From a checkpoint of a small audio captioner: waveform 16khz input, batches of 64.
Rows from block 7 of the audio encoder of a small audio captioner, named by matrix and row number. Rows with one number within an expert belong to one neuron, the router's apart. Each number is 500 + 40 x the weight over its row's rms, rounded and kept within 0 to 999. All counts start at 0. Numbers have three digits each.
Before each expert's rows are labels from the 100 clips, of 14976, where the router gives the expert most weight on average: "responds to" is what is common among them; "peak on" is the class under the peak. Only what is clearly more common there than usual is listed. The data: synthesised sound scenes: up to three everyday sounds over a background. In brackets: how many of the 100, against the usual share in percent.
# router: router (encoder.blocks.7.mlp.router.weight, 32x128), inputs 0-127
# up: expert up (encoder.blocks.7.mlp.up, 32x64x128), inputs 0-127
# down: expert down (encoder.blocks.7.mlp.down, 32x128x64, transposed), outputs 0-127

# expert 9
responds to: howling (88 vs 5.2); first sound: howling (52 vs 2.6); background: none (46 vs 22.5)
peak on: howling (85 vs 2)
router.9:413513538537439519535486515511475537569546497537529404652437435572544544523556474601464552515466514477493507513442478475521520506526503483492509550506503507551441517492459632498540508515401530490506480506508473510556537491459491539492463489525486510504539497538532471504572474552550515495497519518498497483487504508554508490435469484506487443517519506522529392499496512512510548542486
up.0:474535527536515503503473480497402517508524568549587391568444456552506524535565519531440537497485518501535415509433491488532453538496489447618502504499502444496472573492580529445502523526447484534544465515517489525509541516483538509511493509556483499540495579509563475501509529561482510523514475434501494469500546525546529558496435473487497496429503510565552437514448500535483542570495
down.0:443520507531446500504454498463502515542509497531460481519454492510494488520503481530421502516463554511545482477514482522444490505535570414470552581475491505502408418470525514503568539556450512524477527539505451440593436523574524517514537403449476508440501500472461475466484533521617480529445526503521488483502556538488518508459501489488549468412509510508445441448534505583516484559471
up.1:563517535495484513553445514507612544422546538519479539498506449436504447506456503453493361454526548562494488452489490544492504541556499511519472496424542552483499451536544546490483464517536492527488450472509542530569526522548462489526501465501509493513488529520458492543393464543503550454513449464468478540531508468486486481476608501507505549487517549458513527520566408547477490549515
down.1:546458480460504508502552497476525509435537506498554514522501446508455456522500505458513486506522501525502491545516545402526500500458538561481456472472567495498544498427443506465494491480538500502505520493501542531534665486498494490532483473518441500582500500501523497510478493499481473418474395500455570499498494460516493493522501503507525510658500489455596408578492479528496490532553
up.2:490521501465542497473647413468493478486475463465462472456477530440460476499444548473518555511480423515450504445522424500462499457499506514410418447486453522538472485509492466499497498501452536432445483478492475519463452410482443448466507516461415521434496453498457463502489488465500488435471485526508540494392504475476487495500445520498463447492491484470427518468452534436534522512515
down.2:502474491475507432488554506481483520499511500502507494500544498506495532526500500499499492501512446481415521507471553503531500499436497505491410481531554504533679548496447516441476497499567488465507508494504537532414583492446499552502455596534503500554500500508540513494530452491443438511564521500470473499514468453539490485559496450500514541651446509492511494501499518393504502450504
up.3:480519535542506487480482455506407516496525559529569363545436456544504535539552534522415583500467517479537424496463485492519482519472502461616486498515496487483474568502561512453501555520460498500538495518526496537508516507452546503519489520556494501521490574512567472497499532528454514545503466460522501446497546505536540556526415476481470497447500512548541405500410506539497558537494
down.3:436531508504437480509467513466509505561496501553460491528467490505492485523501490522438506500457575514553483491525495522437494530546554419500564578466485511502433441478515490484560545537444515509476527533516448462578428531556526542515530409441481503441508500469463474454484527522629491558453556505533480493506565548478524501459507463507560462429498511517437464459539518582507501574475
up.4:534512478538555505526437506501565530505500553535536497575487511492584455506454509519503399492565487520503487528468455485497519439506502488578408546445512437490522469480508517521490493591429532485497504510519579513486488502528447426528496499473485517429500538515383505538498506556485465498498486468458507485528541551375526525488553481493563512461527502542551568509591473521483509542499
down.4:587533487471475526498552545498538435452550500493501437553497437501455497504500500479502494500500499488478497519521498477497500500421533517491512474435518500500503519529493510488495542500545500493500506507499471506515605488560500522497463373539474500516500500501541503531329486500505495416458415500433524500500479463524505486542498513500474524533487500382556410518500473539502498521359
up.5:516492526528524492463475501478516535510463593511561370557491496596491558551513563528487509501410544453483499498459490473538499521515498441591500517541551506478509563489542508453496549551458518502535485493584484556501517500498506492475532491537469491500479587505572533500534487533488511485517475486527480468525576553564514516503466417497522461449503561506576427530439488533494586555506
down.5:428513501505429469529446532502487536533553493531451452499455504518467488512504496559442501517483616524533507505498493503419479484536496412485511571484482508501457442464501495430556495533470514534466556509512455493580447524546510523518476476447523499425510500453448467485506539519662484541430526507555430485490546505438503502484491542523510413454532484499474445443521513534502504540468
up.6:506506481508454490546459509567571536504486534488397497493565489474497447531443532458485449486495582450450532440503452480475538482521519523481496500449487605484502437569514491503486528507511558404456485451511521525516483352504494471501423514453518501465499504510405488503500453516505537506523482463538503488495506471487483403486593579507498504561523557416487490497510498485508495507480
down.6:588455497448567527500538519498497519484497500500539514484511500500480509505500500502596520500532477520485500533504538446526500501422409558508447459502562495471654520523474503488494453474556500492500486502500567543425609486428497492495475537524498500579500500502529500477546473493419495434538463500473487502502455469503490500520498498500502523603495468481589527584497500375489500500522
up.7:451517460600506508498451444486483481529477564519487423580483499535580546554601460541518569512485505509514491573481496560531513511493516462597522529543472447491486595484576538502524525505462530526511502572539531483509549547439505527501422524556520512478484559476551474440547550460477513545539510472543532485483537517506497464485426478512483508465516500515563433520474561512538467543481
down.7:518518517512430507503483472452550473504485499500468538501456481460501516488511463537406523511449493493512490472509445524413489504568562462491554568464445515486382426492516518495535523530446522500496571537498458426580407521520535511476542449451507508405504499452461442519498530546588492524455492510477517474474514521455524474449498506494523476405511518499440509433526504601497481514541
up.8:454524523556488499517489448499399502533507572524590408573471444564523572541567496569418563500474527486508443522426486499515498538512517425598502523534485454495454565497567535457511525520471501527516483499523481496519529528457565525482483534568524524535508538520563467477531539549493504537517500479480494466490545521546533549472440499494491497470513534536544420509446507533504542581497
down.8:476523503538444510520459460466507489545471499516489499522458492496514514520506479548419506506460537527552498488507494530445499500535608430458547591479467503501384423491524534515543558546458517541483528540494457422574424530546534531468558422452478511452502493479454467483498558530601490533457525511510503473490541550482520500463499495478527467405524507539438475440524532574515464539488
up.9:462533518538515507499467467498423510505523552539607394582434452556515525538580500540446559501478517509549437514432488489523472521487499443589498508498497438504471564485584525444506522529439500540531477522514497512504541532456544532511486510557484502533496562516558459502514540547489514529512479443509497449491542512524532536488420468491493500424499508560548420501441519545497540569487
down.9:454520503521439497506469505460494504548501500527455494532463497504488488523500487533420512512460553501546487480524481527444493510548586423478569582482478506501412418480520508492563534538460509511487527528505449448603412515568527523512540401443485502429503500478458488467491531519612479529447531501521500485502555535484516500455508486488560465417498521503437460456532511588519487552466
up.10:445524528550498496510485446494404500528505554526585395594471450564523572547569489564435577503476522484513445525438483499514500529500534440585501516528478457502462555496564535455512524516463498537521489507516496489506528524448573519480480544576518524524507528520558464478537539534500507555526497489483497465484552519542539538472439486498476486455508521533547410501433526541509526581487
down.10:476544504533445504522462464469504483539478498539476502521450501493528518525508479565417516511459533518542497488514485536439492500538598427464559578481471503507397417489517527502549554549459514521483534553499455433572417525549542538479549426449475507449500500476459466481505563533595489536455531521511503479490528549485514498449501497481535450414514507534433480426527528575511472536486
up.11:549501520480558471495666522498508459467484394473478504462512567492463439409465502468519567505504429515501527463548508503506475556503483582395489452455496529537523483512391460471507486439496473454501526487474463484512489480479490502480480430417440492497473429492455511499467501454502496486496507554512443545492496491472500449498505506500481465501499432424425541483478517469533484498497
down.11:543507490496582515500534476489477483473499500500530469499516509500491516496500500454610477501528473501438499541494514483529500500432424545500418428511560493509629539513477510532471473497517500491500489500501589507385631486442498459468492597553512496568500500503542503517539463501416493473561480499458494500500485490540495509519499500500490542579513473483575500565497471390499508476530

# expert 16
responds to: crying baby (80 vs 5); first sound: crying baby (54 vs 2.4)
peak on: crying baby (77 vs 1.9)
router.16:420505490494479513519515612486525582526600468550495421563519487526500540517468457518533525530517541512560513510483497461446516467541502498478491546487480541566497461515375589505516521523460516417452491497517487485460508495490413506517517477526432504527526477526554480509605400514554531480508522531448525583557508523523516455452512475480518465493516490539495458491469501510515440527544
up.0:545435523493494505471540544563499545526529512506518489507561460489475501475529508552558474485479520445486521470512495493563434492538479553521516557456554512467506572439372517427492459497558450489502472441476437566556556462560456512501536499511500484523490579524498497502569492502500531431529500412453518558532471474517531481545618483573488532516475542465533543579508471503466515506519
down.0:598475543440497495508510507490396588500444522496490554428524486442480495462494555539511545485507493549515548516552504515475457480526508509506593508508496502468572529530492505494460454487571531542510492471535502550501526499564550481549519531498515520516501499529518532501509548499476505427495501516461560497501363462548480497596533508549530482432444473423500557516514478400491498435549
up.1:484501490553541485563557489449494465473570529455500526475481550495502523502578528475495420466404504447535490464481488489470500556467502424506439558491471565458483527414444515525503503514423500502574553457415472491574491566520488466471553433438496469495503506443530551502572487542448451484439551500483498510439519501491507503556382478505474526563500491508510516517466458489500478484528
down.1:490469497599460514500400549512511531503512500500541524484517495508506468482500501487565467500496566480564499539500507479573500522608434496498503500500497500494522477502536482495602503512474500555511568462500519507517513557497500501445551475459425500480504500492384485480587503499521528458541534486585448500500478499486518509499500524500499442437556488585617449530500416569500501513410
up.2:466493484518386464504500458465502457474535541416506501466521532501500572499517479497498521451486499497487501496529526605503501550499500459562456496580463562477436553405501554511511493476494500479514503437478489521577474437429425549412474598466563458524462525490500475493502491480463474499458497479463499482406453436436495482553469500520482527534507522399515504513495481433478505473501
down.2:455517540505481533498436504557564567551496494500521508501504504493498508498500503481543497504473502398410518480495403558528506549567444458500506529500500499493394387497539531483521498513483485474483484468499491500507450510497496509389513493455409500398500500529444497439556510544501489519602470500535500500502556499426502483436530535497464495537529479504529575519501503588493518535434
up.3:496479561486421468511497507448433513451504576450472485382562476512468512426528541493460439497409538498496447442473495521475482578483491399560508466499512504484481560487515410463474493516471495495525507452505466557513472497520465519490515572444516504531530520504452516520437512567501514488489502458454482489461503457441453526500380451484502459472488477479481523525537438421512554478482
down.3:492491536486459499484475536595538560506527492516543532478504464479471500499500507427560489501487533463472499498508457595567500513545377493500515461483517497498475443521588524433529486502481487478492439474496492504508463482513500508489538535482377500486500500516447500449494566496535484499567413488582512507496568482424502500451502520490442428528531471484572571526500488627493514512445
up.4:500500496500488504500488495490500515503386500501483563497644535499560501567500483453451543604505498520499504507493500500500540494487500429521508526522495500532499500535778534500545550500492530501520500501521512501449487524500455511577499533472498500501503503498503519502499441505500485500535519500503495548575509500503430500500488500500500499500500470537503512500500500500509500503595
down.4:504500496489602500500480499500500405500499500500500569500525500500501500534525500500500448500500463433574500432500500443471527400387535529500505500500500500444504549501431498500500556543501523498500500501499537500498501499500500505501500303490500515516556500500470500499494448500500500501500634500500502500500500500500500500539471533517526500506517500635504378478500500494507403500500
up.5:595500530499452469501443565530502559502457501500503512401703500470500552500525495518498532525501512500501525500500500504500500484473468445505561561526512495500550500553625563497561500500533500503501499481500500520506498517542468564546503531447474500500500506500500553508532498506466479457509500500501486581601493452523373528568500500500501513523500471516502500500500480495488575427499
down.5:510495463486576500512492454500473444481500500500500555473501500492500427483500500504505472502502457506596500462540502498495500374358545513500581448500492500500537519501391482500501500573534541556500502435499520500498509499477500519500508369461470500511500540500501500459462501507488500436406584500444539500500457501502499498604500504529504470450511494520547504454500413425502459488459
up.6:521598502490539532517445478495508521495430521498552514430473452452506499444482499462495424563536471567512453481472458518478471469502499448525484497444491392527513458501655545508519495499486500518501452479536508529516495586502493530505530587495469499570538516500537531508431536538507493448500390501454497500505538475484451523451489378464498463500541479510551514500500487527485480559500
down.6:442498489466511493511500530497420492511496500517490411537500497541478507528500500550505453500500502528546500478491458481465500429479632498500534551518512500543464524514450476554505507500467500496500486501500508479493504503573500504551478402504499500421500500501529502487541465502502472479499593509471493500512484538642506480478500503500586566483500521515432381495500520352513470530605
up.7:507501467498432474506677410495556499412640505473587497474497479493503505500511494442530521494507513518514501498483497457541500559498493444533471472501430499461503521493590505499506441500458500499557477486488510558548505515504414420502482496468518485500482508451578483503472514525491460496454486500471500501422500496483526524553497496499499500578513432470599525542500495504443519487515
down.7:538576480502506503500475511558504535509506500542521469497474484511488560463500501462546441500497505447509490477545516541546500500506304499495517483494465500507505493546532433488565502500427500458498501489500493499429485547570513569457551495499371500491490500506494504449497532496540473498581461486585459500500578482489504500468500469500438456500500486486568555537500500570488501506375
up.8:546496558468511484523513579528536566485523484504517508450572497438444507443529482512548437500492536470502523432519484510530428502456445477483522560438595498486512509449467550446497472536521459487512500418496410586572498554551458526550547536443481502545499514496500515564548488529471505469518545476440469519582452486520470499592513518503513569500485482541565547525521427496466487470509
down.8:526473465477552506521452459463411501464483536500513508445456501495477498401502503557540469491535473540588499497552510491475467478483532541501553520506487524505530541506399499543513477530537544565533501411537534508513553583511512481504577436515486533534494502505555522483510497501452500412438479527448568492468417470535510496597495483542488484402471432471555510523489445418499477483503
up.9:523468588446475441487524544580473533418554492487504502469562507420468489420507512504540435471488495474500499434517494511579486480424450499471513476454549503497513458488416498428475462498515467504529506448466493523546480485522494486503497584440493491488500515501444460485513508495495517491540510460427491527543438453475522463634610447535491515512456439519456498501499467489445498428502
down.9:507444487550484502503405415483432480498444500524527508489482552483523508489500500535527445500501471558533498523527553521538503502517546499500545537500513500486465503429447500543499495521514500591515529483503552482530533590468500535452559469489417501597500500502514500473474599500475479423406512500436564500499426508531512500614468512500493451412509457489574533520499479479503470503405
up.10:500500499502467484501447523500499545502396500500500526454699554500500609500500445532500544570440559500500544500500500500500525492479499446521540617567497500500540500510637538500559500500501500499508511435516500501489494527504401526536500500465485500500500556499500551520538418500486492420514512500501500510558500486500418507548483500500500500520465482521504500500500500500500544454524
down.10:515500481500532500500438483500500447500502500500500635482500500499500430500507500500503434491500475408557500483500500433499528438371506504500555499500493500409531508505464495500500516500501511548500523475500500500499490498476500503500500321455500561501500500500440500494487500500500500487436627500498546500500478500500500500606450555539500474445543500554602457483500501430507481500452
up.11:484558497484526522517433502486502513484425532496539516400501489463511496464482508415523389542500481542525476457458454519478491465501499443530484499390514415510509475488644528508514500500485523522528466471524504523524448610507481531511548565476489484539521523499518547544408550556490500475471448501446493500539508480491441519435451445476496501507554459542574539500500447482492463535502
down.11:424457460493561499528495577500433472507499500500498464522497474551414512533500499558500500500507505530583501463477450433457500426478602513513539543541539502520489507480443476548520502513477500510504500502499538472492518542555500475504500392505508500460500500502538500473531464495498436488457584501451509500515498540604514494482487548502624529476518498510529368493492506406534470517593

# expert 13
responds to: coughing (90 vs 5.4); first sound: coughing (59 vs 2.6)
peak on: coughing (89 vs 0.7)
router.13:446495474459522584501565503459485438504448457548465456579550555480517520481491518502501533542450454454519486527456501477552517433460497492470544462501514517497585477571407512521476513517498478546540485547476511461516534541512498495434501453489606514506503466501521562545469472499470511535519489512450476505527455501511512532456504436531500393432461466478499518490559436369499436444499
up.0:543468518505616545488493501498489504508507471526568501503437480513482509500546464544461488541665501542588509469510461483558509506509489574494489429498492481497512509500489609482523428511469495490490501488476518510510506580466551520492612594570521462502485491550448511491494553576518540462452511500540572511463506454501520530539492424503509515529539487441514538467444493503488504513502
down.0:531517496573483451549416509509531521437509534520496466545531540544548568505534498498586469456565541464498479538458536451550535512468542468576497512474554474490459574498541554557512499526517547499536555484500531498469591493558521431537471508497492500501520494416530512557493516521451482537554456541477428526503566568514522556481503540528544552547547523587499446582498492508532517548517
up.1:517516492523521461511484425496592392427606482414505576446481510503491484509455594421503481472500501518467492453503490512511496529517515501457444475459476510522414444498588455500500482469464490457523541484479498465521484500477486445425511467462484509516526478530496496416413587500529507444494508502518488500470561479483586483453504580523472528514562494461520502505493497559562485509468
down.1:498570471449527487500539395499458427460521500518516500418500470485499431443500508528522564502483427461500454502507435513499458434498399504487520495496471499500589500522485584472492463500404483479500497490467490452579415568505490459492567498473499496475500500500447517528559529487501611480469514500601481500500409467495447490463497506481469489508507460501510517498500499463497483504606
up.2:484452473469538515467502483481431450495397506503479465556496541473567496473555567489511487484480419471488465520451481531529477450405503517470537480492537470422537533561467391503429498503492502554563477527416513453489502558512557506470478405453534490481506473468513493457476484478466503497555488516457484472522477514498491497478465460515501383448443483455492535482488529418516430431500
down.2:476475505478496582499439546501472518533503496481575537492499567476429494436501501419507504535545542570513465546492531506517509519537415483548508473491471496457491498505451477525567435509487509568500563416543527514480502515522500518419521497498583511577497500434533470494458463527435542492401429499461507500473488458456514529500479419513498440431520438483556545514503417505444500450463
up.3:505512482497583510490499550489437508526500507514567513473503571556567562499547510602562462514552513540553539484444534584568499493514464513498507560538512533515553521546480587507519476506463493500541512485494479473583507591497519605511570532457544489531518503543486545588563545552522490468513605494500497513529524504535527512524461502506498501611473492505526524508462508489475513457536
down.3:497549485615534539501448467493495446481512499486532436544489590512504525512501500440489416492503591509518486481467521445502500526432491482501440498517514495497388520443494458600521504502470529530490593445506565464450539497537504497444497449516509506505500500489512497500416471521443469438525468500437445504498584546521537556490462495500505547561547518552598433494504474477512525507500
up.4:494523534516569533496490469506532489572571516519540454490462483591445558503484498569488519547596537588496536505496502528507499513646495538507430490562525533497494498444476592534550470518514503484491481504552520501510539510516474492486553600612529506510526500541485524484554516535555519511515501510539493521492560526518537562490479541460495511534536548489534491449488494549495589547544
down.4:505498460556505508471455527545515562443517520530474451561498518512583512599522455474466506498490525516463539471488597473497493500459572508484438523501499481489457521520576502528500528509509554454489497571467515508543545453495522490609463532486473511519493504505514481501448495537510453543569495523508520482511592607567520547558504523533526525618515542564497438450501549533577467516495
up.5:574500505557542559509394500576486504496497510480500554322501481450500500461512568490513423502515483503515500478450509530550497501536431500502524500513474473550476502500539523500488429499470484500504552476488500496586433526486502521500545564389491482553582500479500516550502548622562500500500499510527512473502575490466500501525491532501494530578500427506499542508459512528506500501500
down.5:535567499544540496500505459502499468496482500474496457511498637488509498475500500500501472492481498465483500458497470498499500559455367500504498526531534499500435524459519510556465517431482495463491520407489542425480446516510490500510496504503519500440500500502517505566499473500393519490643496444490421541500574493501486550543500543476471502579502653544502529498515496484490513506525
up.6:475556558535501473521486425492520474480443503482426476443499500470475500410468541364472507501434480498394453461530558565480452478487505461504488491490559445484462524495475397537440504514516488497444508499525502431526475498503460484468473432483482540501538487472507582551474506503502470504522450488486485489500530500486495623445471545439423456543489499508468463482509515514537570468471
down.6:513573476497542510536602523500444479500556500477485525513487537483499456562495531484502517515471506504538532492566512500453474567452514578460467493504375539529632546503540487500526514452500508493500509531482476490500485502621476505576474546496561500553520500507531472478456486502496448496498500470640499524500542437505500499624493551510495432514456508502505538458499528484500500473473
up.7:563516522576552474501508430488518423449548471466453547467539505433501465495472573416522497501425498529451482503581507473518491530514480508499501501481465495527486447471514422518461498468443481488561565480500504451476510519471447338477520494413486532500541497520490572410483509460497484453499493503550487537477501478501534446498495574495452534506574452501541494517503470553543496455457
down.7:560502499379544521498585448502470456501590500500506519447495477479489446437500504527564532502497460481508461495518448574501492502517427505497540487508501503464545530500420540480466456500499492443500459459479486503642506587646483486477540500513588494455500500501500517494495470499490541476419484500478529494500477437461490485505497495491462481491488494431483557508500475483451492494600
up.8:501496497556528461498501401497494432460516486451470553481546496393497434503457567449501497513424455520476473541503535430513475507560481512535500486459468492518514483457539443498470500471483476535548535491483552533481527501473470311500458479407502516514521527535488528425468530498478482493480458501552494515483462491472489419564543518492465542439536453545548508537512476519517486462447
down.8:513502523414506530503565507500505520515533499491460541446498499471422460420499520509540555515453468440454466458526391563487500532517436485507521503536488517456577534560507497444459492450501507464553464454490450531540441540617487485492565532528581487440499500502501517476512499517504472525442455500477537488490461397385495487480504473491452472465467507458468566527500468536438508457502
up.9:536489499553502500524474431516534407452493497458489567484556514443499465499482535471500469439473501516476500541529521462496500506509510511503506459481493549506472470451537375504506501493501497504497612491489496517457489501475483335456517500456489525532518499500507469404421522503478511556481465526543493469491445491484538461553496582495497578427532432519551502501492452568505456413473
down.9:530589482433492532502523507500502504531520500530467548419500530430486456488500501511562593491462469438521500467532448594497485489512469504490540522495451508502630519606463537449511516483489505504552492510493488532500396526620501452526567494501544500466500500499438524434634512502463529533497491500562526463500502466469460465478512502481501449452489475500483566515503484537473495493502
up.10:541480557515560527478432522581482526487475508469524496439470548537560509490475527506539426485545516535500504464506504580537501612541483564486418503493479501507451528491460544483503469498490500422497534406501421480560510482440532506501559517481394496504473479554428426464511454476547473419481504494500535501432561459454508498471491518509476489573498445477458458509427526513498526506537
down.10:568475503443526541504588460451528461513502501494488616465500461488437488435500514593512544501488465457531469537573485497481500488566522504493589518507479499465623462498498527445501512464488500461490459495501401496556503518454490502420544539505582500465500500515502528496543491493505520466495551500522521500500375471504494481483486496498426493391459494426496550501500489483485502443536
up.11:497492491485576537535489527436453505516483518510621465495478601552595591501574453599533448496541555539545549500452518535526500495500478516489477546540545532496509504545440590509558465511500510513550511485489507457552531617481516595494567536497523491494481484502482529537539524550498491472480582497493494515515505495529527531503436494503505501573487483466534503478458493466462518496553
down.11:514518461569528558486437515500513488445515496478561449557501564513503513497508499473490439502544558574497462514476563425509503495471500502534434469505518488446385562481493466593548503524480504544490569491495579463457557458534533489486480465516490508533500500474519470476416497527438474492484427499423499490491537627512526514499455487501523560545572500587566449487493474474518494524499

# expert 24
responds to: howling (83 vs 5.2); first sound: howling (56 vs 2.6)
peak on: howling (81 vs 2)
router.24:477492509523404528553517546514538510567588466482478511518539424508488571522532419526501553480524540452545498540488512502477517489562532494504547548511470547551441482489397583514527480493500518394460554499492477446493540471499439438473504445505529482496497482514475475424574400495539517472493523527444564562478493527547521410468477475505527518544524507468494455494500478540516459551507
up.0:493493457509503561538489500575502500582482551552501498518498443552456480513495504510530500503665524516510501553500459500501425504500500519500500501502493449404552493499508511489500499484467500561518473500500502521437496524483499512494500541496497413389358551500500500450532562528459500500515471445535563488500493506570530500517553500501500436459524500462610504520501510503499500530398
down.0:518470506540438501497374590508500660444451500500475534500500480531473500500500500472500362513500500514369500586467500494530500500524501500500546500500500500481472383403506502500500429469500500504500500500500500500487543497495500500479500505506500500500500500500500500500658481500500500500564500500515421500500500478500500482500513500500490466410500457493553519544500500554500500500488
up.1:500500500499500431463500500500500500493454421500500500500500435492500436500382500499499500552500495500500499500500500500497500499499500639500500384439500435500594492500500345500500500500500509500500497500500499500440499500500507500513500500539500500500501500482500500483230500502500500500500461500499497500500500500511500500500500500500500500447500500500475498500500500500500587497500
down.1:501528438499499499500337496500500500500500500377500495500500495500499499500500500499494532500500517490488500502500500314500500500463499499414502501500500500501500500502500500500500499500500500478500502500500520500527499500512500474583498499500489500253500500500500500500396501500572509500493501606501579500500494496500481500518500500500504500518500500506499488500500500409500500500496
up.2:544500515508448512546505474529506516511520542430525567464539446474531666515601487602529528446454506493469534505505566520517500544564501476519520565488510444475457569502460558483528469499526460503500496498493501536614562514509517507423500437503508468514491528495438491443570501448513524489533502499459500512480473484518452432505461509500501552523528486442551505526437521570490508545522
down.2:502480509476537547499499391554499496511467504503508545494494499472554564498500493516482496504510492502559506465519503692507500544520488520477476415481454500482487482513537531455496476503521500542500523489499390485468430501435501541346534542488545500534500500497489492554510520498506431583492482503526449499498563524429497488474462489498426432471478486477542556448497530550502494516491
up.3:503520512504488452501525470542533503546558456436421591461559520464584546531485484527417514426481469469457576542497550547493533514567513485496535553559521530508433477429524597499483491519569489455451507514492510492589487478530490497466469499500544503540522466510484485483560461451470534520505524492492516468502490510486405469558465555449535610568452503492464502464501480559478502466511
down.3:585444499441498556502542479602502538526457535532574613477514490444482519471499499486503496554500498548541508500566539617581528494552537538509507440529512510406506526515472526414523445493539521497477512467498499506488484511506519575415544523442522501603475490513470466494493599500470494501532477504526487492494519477463483471515505471499487485525499483416514559534494541554444464478535
up.4:563529519494488501516499455512515459488513499423495578469533490448517670508631491571506558477439465492482508500523570545510510539566501501474530554503514477506473535546472536507455481503522480507503520503476530467645519541507533515468524409504503496514546501487455504485549464465505507490507538517481509511493536500517443419498426505485503567532517486454505500464461530558499506512581
down.4:502504504478528515499514416576461497514441501511526531484493506448592550470499493500487560509490502491569511394556517664506518541504504547497462399489494506482504515544502507450514496515523500518494558420495422492451414488522536549346544536462537493519507485495467490555481535523500451556493485523498497500491515515412493497507439487499451476513485504461547532461500507506499498482497
up.5:500500519493500525500618485501499447433549498500497500492500488494495571395506570530511496503501448500502304502528493501545500540546500488505500465539500480479596517507499502497495472500500433507530480499500496500522498500517500507484569515529501518553500503477538563494364496493483501500498487553450484500479589500531501604403501500500445497500494502500482498504500424556466551537546
down.5:500751500488500460500500433500474485500500500500500442500500473500495480500500500499507550500500515540553500500506500457500500520500499500500507479500493500576584500739500500500509500500500500481500500500500497500417499479558500500523494491500500500500500500500500500497365511500512500518423500500521514500500584499462500500519494502500483500501500500523465485490500500465500500500487
up.6:473500419506532532508445509540504542577489616527506483512500476535434486550500515508540494492593516495501509521504430501509496519500500514565500503510491448398510505498534545497502499468448512501499464500531502539474497560479498509526484539473487406381388573500501501499535536533499507478502482437538550475500499500582535489557527464510524467504544498500611506560506470510493491565383
down.6:515429501515496509492404615564500649500421500500500520502550441500493501481500500476515422500510493537422500560459500492557500499517500479500569535500465498432402474392500511517494428482461500501500493500500500500493546500431500501476500501500500500520499500500502499499598459500500507466557476492497411497513500477500500489494606500500497485375500496500526503532500500503500500500398
up.7:452501438532501517522432495535537519592498635482490513485502487549508531532507530504516479470547500450473547516506429529518495530548499475559507524545475476411459514439545582491499504461475500469458510494512499529531486538481466507468472497468491410440430544525487497484579538509495521454514510439537567451503474500508492409593500494500507512541557510473585504541501469523492475535373
down.7:522422499501507551488472579602506619526439500510530588505516462496471521499500496501491385509530468554452496559500514551539500440585494517513586524506465477400400484444504554488473418491479500523502484518503499492484518506424495531419507519484521500543469500502500482500594516500497511494551463473537403487506501486493500450474547486500476477429515493494532535508500505540483485499447
up.8:524563493559515504503482501494533485464501462462439504465486596409460516507512440536462508486317484457483532491473609500434538463486494471422484514520516515499437469521506459570488516531501531564489552511511520438532504579490488498530542496460474546497489454460414496540479511449473453506510562484492495473521560521500475467545441510452534517536488494542482500460499506540548508487569
down.8:556508522515556495500515457532482499458461511482550494485477517506556497418500513462520527525496474453544498359556507516531500540479535560570496403472571535492498592480477418540527497495507502460500551425496466504504516505560525496498581475469496502502503500506479501499409458478498540475583517545446612509500482493495510522574500465500499529620520523442481432501495519523504510465533
up.9:466500459550504557560451475530547508576503599483468503495503482576500523514504500519493477463669514500487526516514428517501486543528502477539482512524478484435449513478535586521499498468462487472502529493500540511514484540469481496448475513485493422410434518511486503449550571529473516487515488453540549466494487483523508473554504498500488490514555505458615524514507497520498511521344
down.9:559442528492468523499451583547503611512438500501512584515499485500486515479500498509501397500528475575449498553499500548533500493573480503500545512489497492408466497458524546466485395500491500540500490500500497503483561505422512543453525537510508500524500500505490494499616519500499513508583492500518341500500513487498500423470534497500473463406507468507504573528495505568497482503467
up.10:496498483555518599527486498526484500524455539507500478501481458572481501500518508539556495502674534555507500526500492500500431515500497537500479491501496500436525512500510498506518500499463500517522500500500512500473499505481504520489543543524499439413402532500500500448500538521500504500500434464533592492494500486549562500522541492518497408461556500464686571522500507500500500527398
down.10:502500521511410500500289513510501632441497500500491531500500364500501501500465500493500500500500501514394500578491500433500500500510488488500500536490508500490460483443527500495495479467500500551500496500500500511485564490437483501493482501500464500500493500500500500500663513500500522514519489500493369500500500500500500500490517501500500474424500430527494490565500500531500500500453
up.11:575530562528486522535516444540517493500528532433507544445517501444548663489625492570517527436471475483482503497533562513504505545556502490505528542498517461496455565519483564525508478520518462499511505500484524468613539503507526525376501440511507499504527512494481511465534498470504512492510515495447506524483543493540441484527446523475499555539505497461508509496433506597498504519586
down.11:515559513447506517500529402568476494525443503501510550480497505454566547480500498498486563501479501506558511460547543671518507592522504514485489407492484500488515494566498516441496479500536501517487522461498435495449432492484512576380508547491534500543500495497444491555490537499499444554505484512535471500498567515400496491492485494499445409513486488457524554459500516554493499491481